From a checkpoint of a small contrastive audio-text model.
Model: 11.2M parameters, log mel input, encoder num experts 8, encoder patch size [4, 4], text encoder layers 7, text encoder norm layernorm_no_bias.
Training: 4900 steps, batches of 128.
Data: trained on single notes of 20 synthesised instruments, 78125 training examples, 8.0 epochs.
Rows from block 8 of the audio encoder of a small contrastive audio-text model, named by matrix and row number. Rows with one number within an expert belong to one neuron, the router's apart. Each number is 128 + 24 x the weight over its row's rms, rounded and kept within 0 to 255. All counts start at 0. Numbers have three digits each.
Before each expert's rows are labels from the 100 clips, of 14976, where the router gives the expert most weight on average: "top examples" is what is common among them; "peak in band" is the frequency band that holds the peak. Only what is clearly more common there than usual is listed. The data: single notes of 20 synthesised instruments. In brackets: how many of the 100.
# router: router (encoder.blocks.8.mlp.router.weight, 8x96, trained with AdamW), inputs 0-95
# up: expert up (encoder.blocks.8.mlp.up, 8x192x96), inputs 0-95
# down: expert down (encoder.blocks.8.mlp.down, 8x96x192, transposed), outputs 0-95

# expert 4
top examples: octave 4 (88); A# (65); note: A#4 (64)
peak in band: 250 to 500 Hz (82)
router.4:130146106122116132119108160132166136157121080118110138146122099109112115111074096100080098152121152082164133113138139172095169148178149128103092159109149158148131118131134134106126100124116070114125110100147135130109161108147128146173153132107100132139123165157094114144086122132137135115
up.22:137154124121093119068066131121116113131119127089138110072133137128137141150111117112070138131136161177096160141127127122167115105121136159118086172150085092113144126179145123133124112121148120107069095145133148118087115133131124092097139134134134126135099128116110110121103104132114114157
down.22:119136102111115125105168140125116115134128113150177121125140140131136120155162103161132108108089149141131125112138136086102112128146112123090128152109139155141170180153124149122141142104118147141182117093043101110147083130131092125080137121122130085071150121120129132094135131153128133103
up.23:116148161130132105146096125138101126103102089121128103146151142176136124106137092157155160125084120112117092123123098154121108149156151150131146137167158121134142122125165088091171111124135140149107105111131171109159150146203172117127162120144116126118118144122110192152126146103134135112
down.23:125083149156153128138112148121090161089134138133141114152132137133165131154112118106154151110132179112127156132130114152156123175137119137144148124129107120103167107108117132083134158095116091138095125173109139114113157097093111105179100115141122134142109150160127095084146071099115107091
up.24:139098138106130109159083126080120136079126146123120157117122091125117110135124103101116140120165125140134127133136157136109156118142162107133150136138125151113151145160114107143096186149147135083166104162164106178092114099092060099113131095125139127177116117113143129123135166147114119141
down.24:134145148113139105120144155159168097132132170112172150114126143124114131111147122144120122142156109137161164181100172119119180177117167126125137149121146158142164112126165136161118113157112150157182143103105153139100142150173149164117157140140148121103151132141127137120170151156162145121
up.25:110167118108122096155065157130149129137148121111141151127144133106129113103082099170136140119113126117124122109116108169101125133121148146121127118128149152196128122140104154133130125113112121074091089139105152093135179144167114111134194102139150117123130099136131116124109135076160143158
down.25:132094108143127125135125152152171154132079134129166046150152163124108170121142106113151153137145099139158109116151132120113137134160116137122124108122145116149093151130153143102125157091139107112111137121147159163110153143134081118175123156127125126099134195146107117115160103140122132081
up.26:146143121142144121158122150090103127142157177133146138098086151153139133142160130109152057154121172138113139073141152100121107140166144143124115152122121107159120110182133160116111087138139099138113132100137159130129149166116145115109150090163156125089120136123123114135130176171115137150
down.26:113108130111146168133141130132135120127121138140154071101133131101115131109108103119159138136169135119126153170108150140126122105117119105098086084112169138120104197172148069133149129175143113165144150125086105108141112140155109123109092159134084152142118136146131172114138114127143106100
up.27:153099049089166102148145097142118114125108120139124135133135159114104120132155096101170140124135168135132170111135168114127142153151133151139149115125152163135123121123150155103117128077167120090097091116093110130099167111111108131121106127159142137097117126097096111076107106120158125118
down.27:111131138160093108116126106131152136142117138136161077111138121123136096170103115164089113133152114127127125128101069153129120080140104112143151137139131128102109149125142096133101118157092110150137147121113148109097122154159116140129136172101091125096123159156141198185147121113089160116
up.28:143083140129080164079125136107145130102106144144159104126114148163114092127087116144129166153155100162120123123122116140128079136072106122100144113077116128163163142129099158131093143149129097117122125113147158111137154130167097133135131129116134136144112172087109157099151083152133114132
down.28:111124117152135094172131122116143156115103141123101135120114117121122151136158101094115096132119174191109104135153109135143110163170132119113152113113111124131132124126151150154119179130145151113149077055132121146107097107115143126096101064134145137102161142107120086168115143146104133127
up.29:110093122124132137117100165104126140178169166146098146132100123097134091111063171124124122141089164132128135115134134132146152130139111103114152113088086147116085093142108149123136087152103168132096160139130144129140161098153138100097151106099138141157133145098143124143116159107133152161
down.29:135107129089143161186115147175122083114134104125151128114090110136140136156098115143126140130107093115145137188119156143110100148123144157108097156161151103120102149161134142113081142127142122135134096112121098132155177140099114106076131138135144141107134164170096138133104135171116100108
up.30:088147142123087154119127104115128137124104117122112126125096111103149143110137112145160085158107142149136085099165116076126089105123154160164137143123127124133115108127116161104107104172149076127125126122142101141150132187159099100119138128159109053153144121112154140156116151149098119125
down.30:133127130157102085068099128153098111104127150138159139108152108123109121131121114139152153105129140118125148105135126108145131120106128108071115157122164154138125109150133107157164110134128123136155112141099150150104108143120134142152050195084146186115147099107098126140126156091137120130
up.31:108109122124136082120101110109131139169157143146130141115163139131166112103117112126173135123151134146140083085154109126142129124111119134114131124130094069107161059145099144137117123114150138109145152133154085153155127132124098182127138108157111070109112120105099144173126146108125086120
down.31:150085126114129139104180123118135104166156118123165186128103116102131142116110130173136131130131131124119161146131133135089129127165104100120139172118150183125106125087168112141157124124135114131165141086086165158117139130148093097146126170082097133149123149124137106114115093095147123111
up.32:155106118117153111106179083116136100129098079182159145092161093146105126148174141124174111170135120151127141118141100103153125173138090095126118165132125142107113111123155127139133140097123122098143161109113145124131121102135158112135099112130124122118138121106152117153095102146188116167
down.32:150128132095082141181119116142164156168169089112140105154116138131102110137122148102123125138146096157137117112129133150122111111136095140101163113112120107132136163106126066115106154103175133162174130121126116096108134089146144119118151169094090121121118114139138143095120136166069120143
up.33:136124118156152135152151117127121161123114104065113117161153148123143121126129133150093120152188148119109154150101152100117123100127104128122127112115166134144109100147160076127135153155118144112181128149110125122147049079132170108078125121124136117118113145144149160095155135116109151132
down.33:176139121113103135152082156134170127121140103142109136133109117132125078118137178088130135147089096140154109144112155142130115118093163094155098118133080076145154136069128103098141108141128118097111110173144138128145164175121109154147120099138090119132153125142129114107155112141122124151
up.34:067177180106150114156132080130162108118133116133113125131131120141104109153104097131164102112132129156096113121125097179144097160145153124142122157119107106164111148116131154138158123147160124136144116075170134140154132119125136125160135109112190136163106092132123147173141103124127146137
down.34:151113156110131153123133132096123160127166153126124083171136115118157102107152130093107138098125111117178143123166128133088116109123120124105145130119161123084121134103140146125149170079128115099113191166095089126104101122116110092121120143116100100163124084094090123133124144098100110140
up.35:111140152184083188142125170154121154106124118118137135111112149178103144167130131101142147118131157161143135132087102067095113172132103141133137116138143180122111117145144114150099137140138168128127120113098130133146132097151139090156137142160134136169151145102122109119119124110168086124
down.35:118095125141107137111126077153096087144149160121141139134160122150138148150148139116106142149129189147121146119152113105126099154119135118068141129109117129171173082146112110137147112122169161141168117126166123106121084106114141105128116077137152132114133131137123188131171129124110160152
up.36:116156092132124128112092188111089148108087114157112135155155130141141129157089115126132172083136091154097110121141125112126127104156153158126097088107102127122144088168169138157150161109162141139124157107130136127101095145155121146141156118158147134129089112093148155125146130121175136112
down.36:144086110137119097144146138142135135132129103117158125081130128138115133185155148149111165104151163121157109136149125156132110150127127130118115130147125164165135127092115113152165131115152128118135133134114157113172173060134140104115081151111137176110128113120123064154111152145086092147
up.37:129130118120152156168119107121075130144099142116148148122164134130106114128131136148114098109082150118135100118158081167133134121106115151103110122128121122110121111111140144151145094091134158072128125068138151121155142103147114159154097091087116134076114161154170122137129105124165127079
down.37:147163131139150144126097124129171191121128121168147120129135143152142137163133122080166160125197129136161170134139100083116141095133107132139129140125137116136119134092161153134097112158121110134126111115098184117118131133135128121085129151113187132100166097151146115108114126107136145165

# expert 2
top examples: white noise (93); thin (high-pass) (78)
peak in band: 250 to 500 Hz (72)
router.2:131119159132166083132153119129118141114162109137117156119165105139155079151129131156172165093120111119134157128145116142157075105091148120155136130132117162153104137127108101109115151151141075121147119119125148137119139138144107131140156127164123177170129143146132215129096133132157142117
up.22:110085155095103154114141119166146078101124147111121112121125113094128155133119123113171121148133155143086143137125136098135146143179087103124140121150072113138135107139150127114082074098129154081108096181129130130109070142099139097142117134144149132131155121125140149134098137125127092133
down.22:162153150130127122135142104166158155100100123126188110101131155137110127147166124162128087129137126124117143158122139118110101167161168139126204135156120074107108139149139161132123141121122134159127164106109104111126109157116133120118106168129078115115119140118116084157153112121136123179
up.23:124105084152125089123113119117130106107152119122102069119122120143146096146102131131151153162146095127128175152101115112096156112125165153125125115120159137108174179143144175135113146112134113145154101143125133086117152122130088134108154103117126179142145114158156158082128119130106174159
down.23:098117130081180141112115125116092100166153170103137166135132127106110093165157115148148120090123153109094169076099142118139158151107140112143118131118143105139103128129136114132123124097093123108125123178106138119153128082162151130182125130133103186138128124175113130132108129128096145118
up.24:128107159178128133147167147113112166128119151138144084106156142155133077145089110154078158168108106128122121112134128128098131138173163125098154120123168114149112152125156148122160117129111120092132142152143131139074137083141122142128095118148123099071129157133115138106137111105086107149
down.24:126107108096134163084075121152103096140115130085111128165069186101133162129110138155157128113160138145126126166114156154163112144121162125155136116077112116104109150121117102139114123114150105112129125111118114105164146184111088125125144101118140121164105155131142146160152151125141113123
up.25:126126169128140166088116107129111107155119115147135118144114124101130127127129156096102120160130116113127115099144120115149114146103138155116113149132146155119109155107155128108169115111112135199145120144174133130120133144090165131144127139157148139077138144109133132161048116186098135069
down.25:155084104148094085137122098147095114135125158129153140114130127133122104125140141103103149124114156127141139160141121127080114081114154151138086144155096123102149159115128080142137134136136166086115142090115146154138126107149112134098110182108147088106130137133102116146110132129120104212
up.26:127112173117139125151078110142145128146122148125139159111158138144118151123140073136146160178103100154110088129179098130182121147108150101152134168126124135135118125168135119079129123123148089152113141120118120129143164133098135100137124181104126127161096140136106088126139141178109109098
down.26:111109149130102130120153119140105146150145089132140130071154129129111104128111179116121129095107064117131157145118105126103087069099121174130139110157164132129141122122116150134089159134160145131143098128124171171072118116142098129106104113120137114135176121103134130154094110100114154135
up.27:070161151081170112135155146163128114105151156114125179133131128105109089102144118123115111126119117098127105133136124170138142108136108179126118119107125148148080124146149130112100116083152135116115101082128117115158112151144104138119114130141142131127073091087139159132134164083128163159
down.27:144101121122139119113110097126087163134130076122131117147122157161099179184123123089136136119101136170107158120137087109129142122113129070150143109107127136179124134120138135153125117137127134150120133066105116100170113160080135123095123139115155145140150123161082125138121119165091127124
up.28:131128132121100073128166095112134120096100135145132090122116191154110144155129147147143083141144144083110111114138148179156137146130107080146130123092142092172144165134100154133140105128143163082126137121127114164114159156147130157136092100107110113120126125114136165140124133149101088112
down.28:085131180138109140128082130096118078134146184125136128082112084109138089099129108088122126136101140132164125146129142150117119133158129148140175113120132120102139089140138116150160121160153080147107135112090136126163142106108117101121099161136148142165121146084135093128145159121113110100
up.29:107132121120154129116159113150118125151148122120116150082094144126122150104106124138144113092131094115128153118130144154155111139159118135158112159142136093157131133107140149181141114194138099147140089104133137102102085162138084173107127152090168110128088113103122178132148119074137112131
down.29:124123144144136093110123115131102122144122051149108113141170152113107142129114129141085126131136124142127042112147118122140112112158103146121134131135152169150133124135116139125150119145131176121115148134135118118174136141104110110128116104128081165164140153146171117097134123187100175167
up.30:122119153145103125143116098112124148130178153150150111174114067080114107169112105121096071132156103126166126146130116132097129130149111143079115103142124166116109103135104150098138152125136095114151155139126106150135092124118122142140124099103101153133184112159110133163120126162129109168
down.30:126117150139159131099103140154148130077088144104107147092168112180178118128143114110109160142165128133113167136113121110154164152134163113170146160114084106080151144110133132172162130126155123142102109102160158118133139119136164106133161107141160123123100169110100113112120128119131115145
up.31:125149158159108138172161182124116122152154139115116103157144088170140120132085110152131127167156113101112193129136134134104166143125119131120122150111120130097127168149151139069103135130152145159114173155159130114122151129131105136141122124118151133129112162128183136119071147138156146145
down.31:085102136134115111065055070115158123127085156144162141130087142125117113134156172120139129137119130115135119120127149092123072122114172111157140133111132125106106120092157120148124126102095107100148102157130106111119140094143141122116133166152122146117144126134130129103176151144121095099
up.32:113112134123113087117098138137121136090121135129100146141144117110123120129114146115120149106093125116121135144135118128181117117113096121121145160182130087107131132135125091150088123108164127131162135156180150077179138126160203103138125104172122108120121134097109103088140123151089124168
down.32:097107147159156122110154130141107118156111118134133073136120125126132155119088126113152119139144138174116128099108104136067176167110148117169122103157126112139118098130117166140130138164140137140112149142141172159078125109113137142088145174105144114166105116144142128086082125129171130155
up.33:128125108176109091120090124097149134113092171148131145116129133148138092163089123112143161149142129103137135130115115099120146101131192127157142115109145127095133114122152165150152162112150120138162142129140114088132109113143159072132160106137123146166132173119120179132106126125116106191
down.33:093080110082139092109133106087099105143183108075145145124124149138114129126099128129088119133145147137097188069086121125163158143091110129126128116139098126103120103128117131115109114130138097144145142138131144161114152134138134141170153104137142173140130108141091108131143118145118086096
up.34:080172101114141152143108135115132157079164139120178152118123132111113126126154153144099095103129141136112119173129143171161119126131089120118157109117112128141140174137114189113154102125119129075109123102169131127197107121139131127116113119123123118105068122130113122113123145171120132108
down.34:136116122139114124125143113089113137186123130117118096100113112142110121135101101113118142142114117132143144144137050123144158155134103166111172099160174107058159148112148139139139152141143143142151117110146147142127129161107144097130109137119164060118135098095142118129109108110091110097
up.35:096156110151163140130122153143150119111122102153138113094122103153124146138165106104165139134097109079114137108087129124132098094174091095129128120114153139117155124112116132136122118119144151129130123135167124143131111166096112146187152145124160113101150148099094135147107105152041133155
down.35:110086132122102111118150070164094134153117155105145122127098139093158126118105121109126083143151114161135132156155107100113122164124167099126127134106093074108069133144121124115114121164134107146101153133123135119142138121098112126119125119120148097104109100088145117099104177087178152123
up.36:143139089144141105168132112102151143128151101121121124094137111165148152127111149129107108137162101100128112118125121118079136155118125137168126096106148087126113108096125104131106171152145091084147140114118142142096154083121111154069095153147109108076132092182132101105139127132119139158
down.36:131104144125120156105167122080107142153126101101131162115160145125149154112137111161181088131143170169131117130133131152123152156153144083104084163159106123089139118157109082109089104130141110124116111134100143120177104127131126137103133145119124090159163149097141154125155125143169121116
up.37:105098115114112120094138144142113134124097138139125126120113101114138130168104145108103130097111148114114142136124123161204137117121123130120134147083087100125109124185160186139157124144162107102114107148126118113144149096090116156143080123148111195088135125089087122119144135145108127133
down.37:153104161158095142094132110105104108107170126151113119109137147096128172099165092101155107124153105140115150149179065100146148116149145120161142146158153090130163118118106144132120127108137109117120131143179139122138152153130120093174073128144151127136129134090115114110127089153141130148

# expert 1
top examples: octave 6 (84); quiet level (69); sine tone (43)
peak in band: 250 to 500 Hz (34)
router.1:149159119149164137094136169138104146161146127082125132135122082133115074138118161170176089115161144095132133122127100148148084144141088115134119123148141114130093111124121147109145134112117128107160178124152132122169107098110152091107136135111079126145129101156097117161143109086105135130
up.22:115117173134123114144084169071102095132126128178101153095114123115124083150126105165099145134101130129123138096157110129100118116131154085115100103127149131100143147163098102120192158115174130100132134117147123122130109128141148121135135118117121150155180086118112112087108099145116147137
down.22:097105107155091126127106171093111149098130169107136102121130157136135142185084123133141140173133101089101154145102179161113096150116134161155160129130154110074133087116107118141145111124122109155127100138132147121125118129108155120105148117121162149116158107140149134092145166097090112109
up.23:158173134159115133130118129064116119101071157129135139150113130151147114134101091129143115104141114096117127116165094154121124119122192108150129132105127074090144183096133122150099114147093158112131127110109151086166112136110162137138134085146145141126111134120142101152110149145137125094
down.23:124112129121135141106133119140120161150159143115117128079131115112133127093131143151107155143149156110163172161120143167167181149110110109126143112120109143135100129147155063158183092110141139140154138144157062150101141151100113138096073128132151114137132137128138137125147147141158109091
up.24:083150082075094101120134110165139122145125121124177156131110133110119136172133130130114151137108144115136104097079121086110095141091118152116131130117134143121142135118171131147132118130134077113100135117146166069132148122096112109129129126140086135153128086137123102078115064137131138125
down.24:083135141073102106159162163103119162156143096128127109165114149145121109084135077145143135132132118173127109115148127134103098139107157094111129146180110113123139171131133098141138102133119117132117156089107168078169163131126143150121121127156107100112098097155121130159139144103120128155
up.25:118108160101137161132106117098150095099116147123115191121143122124136132122109112126118131162175163147138147118116124112113132169122116119106133143148129152138155118189142107100110070119131078109138104121137137114135088133123124136068097118144078107134139091123114112145118134186109177109
down.25:123098128120143080105124128114166131130124145128119114173138123121134097132112123101127128156114143118133139115107159125112102145128177121129157185106089101126109123105133138155119081142181123151117159095141098090147175161118120127123161087143124122076125189096095143134126135118167166146
up.26:102152150106129162140120119111113151094097132124096107112112135128094136105118108141126139114181143159143121131117145146171146104122137129141119108134153119129102131140085139135081109201095129119117157165107141108098169153129121125157084140127089089193147084131142113122140114117150107090
down.26:128120149110139125101146144159116142153093126106149126152120133129097132148102126119112101148117068087165148154131139111101114083171118102052111128115093178114112085091163122142156153144101151150138126151127128109137100109119135127141145159136129118139149170138137147168098126134165111090
up.27:111089124142135120136149132143128097157130137135080171113143087105129121133115157109140130130142151144075052095132105101140128163097138147118099140110090153172152136124122126171117122136121145130101157099107107167081168150111165136132134125137141111146144110104184141137127165115101125110
down.27:128128093118127177132109125122141178094150104142124099121159118121103103124140127117148163145150161091144087127122150124094147115118121113122145151120148129146133102145167132103123142119116115091156129103146151105108114089217123160175142117139114103174102135138128117121111110140137198121
up.28:148154122123113120138149121115156088136100148086126156138128126119118149132116075129114162087070095127091129158118136134166115139134109087129122144143154133115156143136109096091098111100118135137120162139158140106140134141083122145064152129133132127057121146126157114159124172135111107166
down.28:087130129178127104120082098099155156128129133157093173139141128150136118082155148104125112071182142129142143093151113125124178154096152138166129111121122108127104120122137087141097136173141108089143128114128086136171114135128128131145068125116159105098109110125117120141124120144136122147
up.29:111125113143129134147133148087123119194138153116124146145103121120116132125086125139117135145109158130171181146133099121123153165167107110094088165152158134147105153166125128111119103120134102146181133102127175167108138091151096137114134101137091090150103093102113140110093126139141115154
down.29:162093104120157116132149155149162139150142147151169131131091148111177114145115148137138111147130110139115128114127138073138133154109120137147141140136156088116150100157154100122113065131158150154147132103154105072133179163105123145141147109137092147131103134191140121159120118146158151128
up.30:106137102110090167141156123175110095144117137110149111158166104150132148090124119134164121160113124155129116126084095145139124125156153099138144128109149150093116117090107096107137104116161128170129147127138107118148119114078107087124136138110185097122105132119097082142125171101137154166
down.30:123135134148116145168147111134107169086101125124146130107120157089173087107154129122089070093130157122095113116154105143128176134141136134116139077125122083168139132139148139126102154094125136074129113128147105138156109112126164140136118105154098140160141087129127108143141075138100112137
up.31:166136130134115141148134114068155153164148174151113102112117118139146139150153105159136086095125209114150129113147131151114094115140148113136105120158148118119111137128167146127106129171117128109102151133119128091100171113138084124162130159171113141162127110150112151151101141129144141091
down.31:130128146130130134072154129171072106120174135111149164116113128157132138137132137089148138137175111128147154149175137110148100102098082108127167170151121117093126153130110129151168129112108133115098133173127153126095104138142150150129117130106155128113149140086127136144140136135199108107
up.32:170138159099140172061137153138103094117178116140103137118137099139146148133114100114143134128122131082139165117155148131130082106100195078090153133097144104143104143111119154140132129144126137147101121110155165112141097144131114155125177137127118137113126099138092140089144103132125126133
down.32:113164133104128098081123152099176137129134169100123130123154146113126137135127136087099151108143133154097123096100109128148155113116086154097143106158095135121098126138078138188160139152122168158132098140120102142129099114092139162146084132106128106103129137108138148137119099109132069146
up.33:126125159095120142140166122130100119140122120135115074136116147115130134130121144109217138141154092100153114141137082119131138136122124088116141172204138145161135116083099112154115089112133143112150114110080127138153136112123128123149078148109133143130133122106130127116107159110149128179
down.33:093091102137071139144112136146152148133164170107093150127148116108097084138152113139126151095115142140093131149149119150159137117176149142124109115116156127189121162144164135111122161142120116154135155127129113146130101136157084141095185139151141148129143159090122115156103099100116137150
up.34:141115131113112114136119170104100146141125150089121105126080140175097163108110129119121160102157140118100115124096126118151140103105089161156131130124124123096142130099109127160099131131126158102147072124130143185113169123104121126129100079178078138137115096108131100078127107123145112140
down.34:112079120124164140148133116123108165144143171133124152133136097144068125135123143109129127142101128100161137144130152136114146145108103100130167140143145136136142137134140125150115081108101153128137142073111104104098081130163105171143130160170149061112132127145133181151090116152136139097
up.35:079174114119107138141108109126150104102122173143138087128154130134137130126140088071136118117153104137124110122118159108125143080140126080155112126107143108123098086130126105123099124102199161135155166091132142171134122122151121132091143092121135119113086123161137121138144131096147164109
down.35:130117147156165170134134083119122109077117130126151144122144141089151135104146115066077156146104152136111164146126126127103087157119107121080135075098143159148120135143124122149150136149128135125110104110150127108157148131152106167164141145125110139130107088120188101121135138159110138098
up.36:164092161139121107146104159129141148133118111116144122127132129141123117096120149102097114126155137137101128175096123138146103116187175138129103192143144133161126111134103151158156130124182107192123132146134117136119145077094143102135131122142085113137089178145155144141111149096125131120
down.36:138149130114124134132111117117117086142185177157127113129148133094142170162131098152158110151112124118135136117167156092126127149117130148092172122124094135099128170129137097103114178118093128116078123137087141116143129123111131123111136071155116143146100098077121121073115134131104144147
up.37:138121136122146132143087147093128152136152119151111090111139124106150073127117089127104101159153156113055116124163119125128157113151135098093135154148106151094097125161135137125124137171109105125166145126119101133140117082146125128102116119143133161180135135068154169142125108103113093120
down.37:121127118119087153101170150129114133138148117055142103131167135091145136123103109143113151141107129135101136171118117091142131113153104140195158090113124103110128127138093101100164135092142131130097135103128111109140124106140124096150138113110113190135113140118112124103172142166173149145

# expert 5
top examples: rumble (45); pink noise (41); clipping (38); text has "clipped" (38)
peak in band: 4000 to 8000 Hz (67)
router.5:106128173095093129105099125133116108124087158162159092101121192150114169174136153125104149166147112167104107110145131138155119120125104159125135123100108133135134118126144112145144158158135179114128115093100143123138120124121121146139097137105133116126145104096151097084142147164081080129
up.22:098101127105148115156113096097141130117125098100131101120124109152117152116109150112154158131124122139114115160168118114143142135164161095133118129095142136130140159144105095082127146116112125120173138082137112168130157145146087172134153120105095106095112141133093160135058172110127129178
down.22:140165112152111106105115137178117142143131185111094129171128148169176124108156098132116120141089117094091147100111113097132106087105100144094158153140109145127106125152149112156154145112099113127082094158110123098126123152117118173117126134129179142138119138121097120102142104144088117127
up.23:158162134130106135126095146124164116105123156157147098106137106161100093194074146111134120148163154124099120070150105133140114092160168138146163140098115129129105139127100140138138131084137140132075117143128100135132129146165094130132114137089146140101127119158092130092115101105148128118
down.23:151161114111134096118113100133082087127110120127109129124176133103149150096125113128130108157139145124102134138135112137124137088117135143149115139129099140110143101079140132122103120061154132136162093147105137108135146147111131149122091097143140209128131151121179150070122138097130166152
up.24:093080144154131089130133123108145138092101128108143158149099111100134118130163125144109149146103148130118081118141133120120112157128176078117134105123150132135128143121130158087117155135125089135101093125128143107073127177134163085170101097116110091150173110139159104126133155115114089123
down.24:143183130136103128146116134103176107089136087134136137117145117158095080110135129136139110155129146134120142126090143132133145098098080148090134100105083137105124125142130142185140104080161139110153118093156168139198134128151135150122144155134125166127130121135140106106130110142093099134
up.25:094114114134121146097129125145123108121112155109126093130134143123108116101117079100140110156123086108118082121179132121150148158098146089157161145139123118116087118167096112107173142124164126160146121114116131139128157114143129115110074140132170138134153135143149064177119139149164130086
down.25:123135108169124138127085082144133145149144108124153132091155154131135155174121128164139158117114118138142131125128178126124143160136097141123137151087111073080098150139108134154147119107116147122107111121155134102138161101135146096080089086108107109111094122120163093159134171169122128145
up.26:149113113093092103116166130154152149166131116096129142121113091123109158094148076128153123132081133156130135128158114114148123125078108135113120167129138130138134148114053102113124090166127136120135114142095136155170167131113118137119126127171108150095102086088094137116145130119103111148
down.26:162129168120188075167109116122088156103119126113135136120126143090117146143128166156108143141151110147133105146160133134092120125172141115117113170157169111130135123141111109138150143130117154135092130165168156082115141149142107165108148142075141143115111153135101115135103072145115115143
up.27:148139115134122142131125134133137162144128142162087151108149159138142077133141150172116157120109112136176144177132154141129166134128124158111106123183126128174111113106098153131144127133114127094085132159077127099127148118142121143121097141129135111158068153090065112128132093130147150124
down.27:121117154102135119131149089118102068139149110112110102145153107104132110143097132061086140128145196128090133104142146118129180100121108142152127089116098103106127145133096141145079134148124169129122131144142132107122126089147115162151127101102117141093163150091114126109156133143140149125
up.28:098189099140131131131152173146112162130088096086143120142138139094146095141137110145110148135130122122136145146081154149098116093146098079083142104119139083128136096142083146184141150147124142153136094094142130134143100087124123132154149124142105122113115150095122086127128142108123106111
down.28:142107091087119058115161161143108180130126125133165152143124116153143117142163159080094110120155107156153116147095105147122140145100141146164140151133148148172155094116156123139106133087140096095141159103115141113103119085112148127122145141126151140112111087158100116151131139142134150147
up.29:054091147134100142143130132133130093106128097115110108127135129128127117156170123154113133084128149153111184138135134137115155126081109128124106107086081127120173119125106112142118094122114115132175140101116106106163077176119145138109095101075131138162145129134140142094122130126119151122
down.29:081122116134108133133152133108107137144156125091092101161137083111138102116119150134124151137170116128124117126114118120089108107114106149138145123140140146118079140101133132074123158109102118164113100119121154140128122134153065091178174137142145078103159124078115090160143132097134120147
up.30:142109114127157122122091114126126138119125126107173148091118143149112134151131141082162095101177128095129106096103183112105104114130140151117170141116153120116110129123162080116120098090123140172128163144106150133146156125110161097098109137117138183121145149086114122142137131139164149181
down.30:126124094121174188145092139111131155119125145147141124140147149118118136123144082139109127113107124119126156140103083161110165106158129128136112158155121139105170155098071162137117132173110097137131105142099132117137099144138159155113148135111133135085170099136138123132132114178166072109
up.31:132090117120120122130093144109147175120109132161148168173124087149113112152112142125126165113133130109158087105078117150114115166086121099109134145121114154130138139141091106152188105135106136144127120137119143133138182091148105158102124144157140137121131154080106082155119085139111143112
down.31:103151120103153134111104130125107139115150134110140121128132144163153147113133114120125144131109155149125168103172133132161147137126154105153063134192149134122083120149116182098118141133176137149115150144082122110136116153126147109101108167107094120127119142142128124153142150131215131154
up.32:082141158149149093137105147145122098142126101127055123160131136121110115113088157099097118116142099114144120099129131122107130157135095137139119111137116109149122071123172089105150134134066131148151149103126117129139137144079133131097169127092135141164151104168092121111114141100149135108
down.32:103126151152096134118135149130168099180146140174100144144113131130137148149152119112111149161130135091107105123136122126170163111144111103146125145161134111152146131120123090133155176135113156168185127148143151154112119094143144151140137143127117082125123119120158099152193189125138126099
up.33:132116154131140117117101163144112111130174129159135140082135156133128104171123138087065128150106099134138103106152157116161123145138132161126152120098131104156143093140114129129149108117179099120121122070139106107146165154121131125142129124143107169135119136147151160163144190142155079106
down.33:113173188148114133129154189144120135123095137123131116094157168133121120136143109169115180111137160165151146134169123144157147136112134139147174133124128111111126178129139110135083101146116142129173146153139140144158134088113119115141124119127157097146159139093172111147141108142085115148
up.34:141120087109109125137119095130102120128157122034115133143138176140130139134170106137135110113173118120133162125109161133115105115094143120140103094139194143129134141137111134147094105087152131148131120122123146157144120136113085116118088108103162149130104146151175114146116174145146157130
down.34:138127096097104103130176149091109097144126149118130139129112124128152107149162123139173144105121112070105128172142130122129141146110099166127140150126104183106155177114094153104129126179143094092130134092120095121100136143137156111095134115103121106125153087113089139113108139127105093103
up.35:141116112127123108107082158116088140090107106097111135152138080078133129123172116126112115142122107098110140158117156150140172127139091116094114139117146108112148131133104173155178140161157112105120121147151116136148129116106114126151100140137131129082097150115124082176138167167113163100
down.35:173162093128104105133155130113108137127118117136160131104133099187127086159144162097148144134175130160155114156138135142121106143130094135101167166138102137170133136152124144111146097089115138121130157099122124152146111099150109066116115142122126054104123159151112123132114133154152126124
up.36:124088132155116106159114162138106120168153099128150148157124091136119114120097151089098126144122092114146111125140138129153151163124129115088126107166116160154140065138141103105142108134095111184104137101109117165105099131080097107150091142112162132157142137145116185122129138126149149130
down.36:097128112133143115128128113119106123124163142171119151161152145158151170127126121121148180127117136147144130122150135122161130144127105111158168098115180106120147195149131109159121158137109102140176120088159151132164142107190105120149145153146069137130145134132144115130163163115139108134
up.37:160148133113109094127106091122129154132125101154162137074154105115140155164104120100180115127158151144127151097149139140115109092143133113114182115129123110087133149106159148133138064119165144144130127137111107128100149113154130158134121103068100159074144090114122131109126134099127140139
down.37:130175148034175074131135135111153127108090113172093091156133124118146116114125108131100105140124130110115142177131095141108162109139164133126141129141139157095122106141122165118128113166155130152106137161146133126094128131141119179137134127145119146115088129126125124127075121144130136153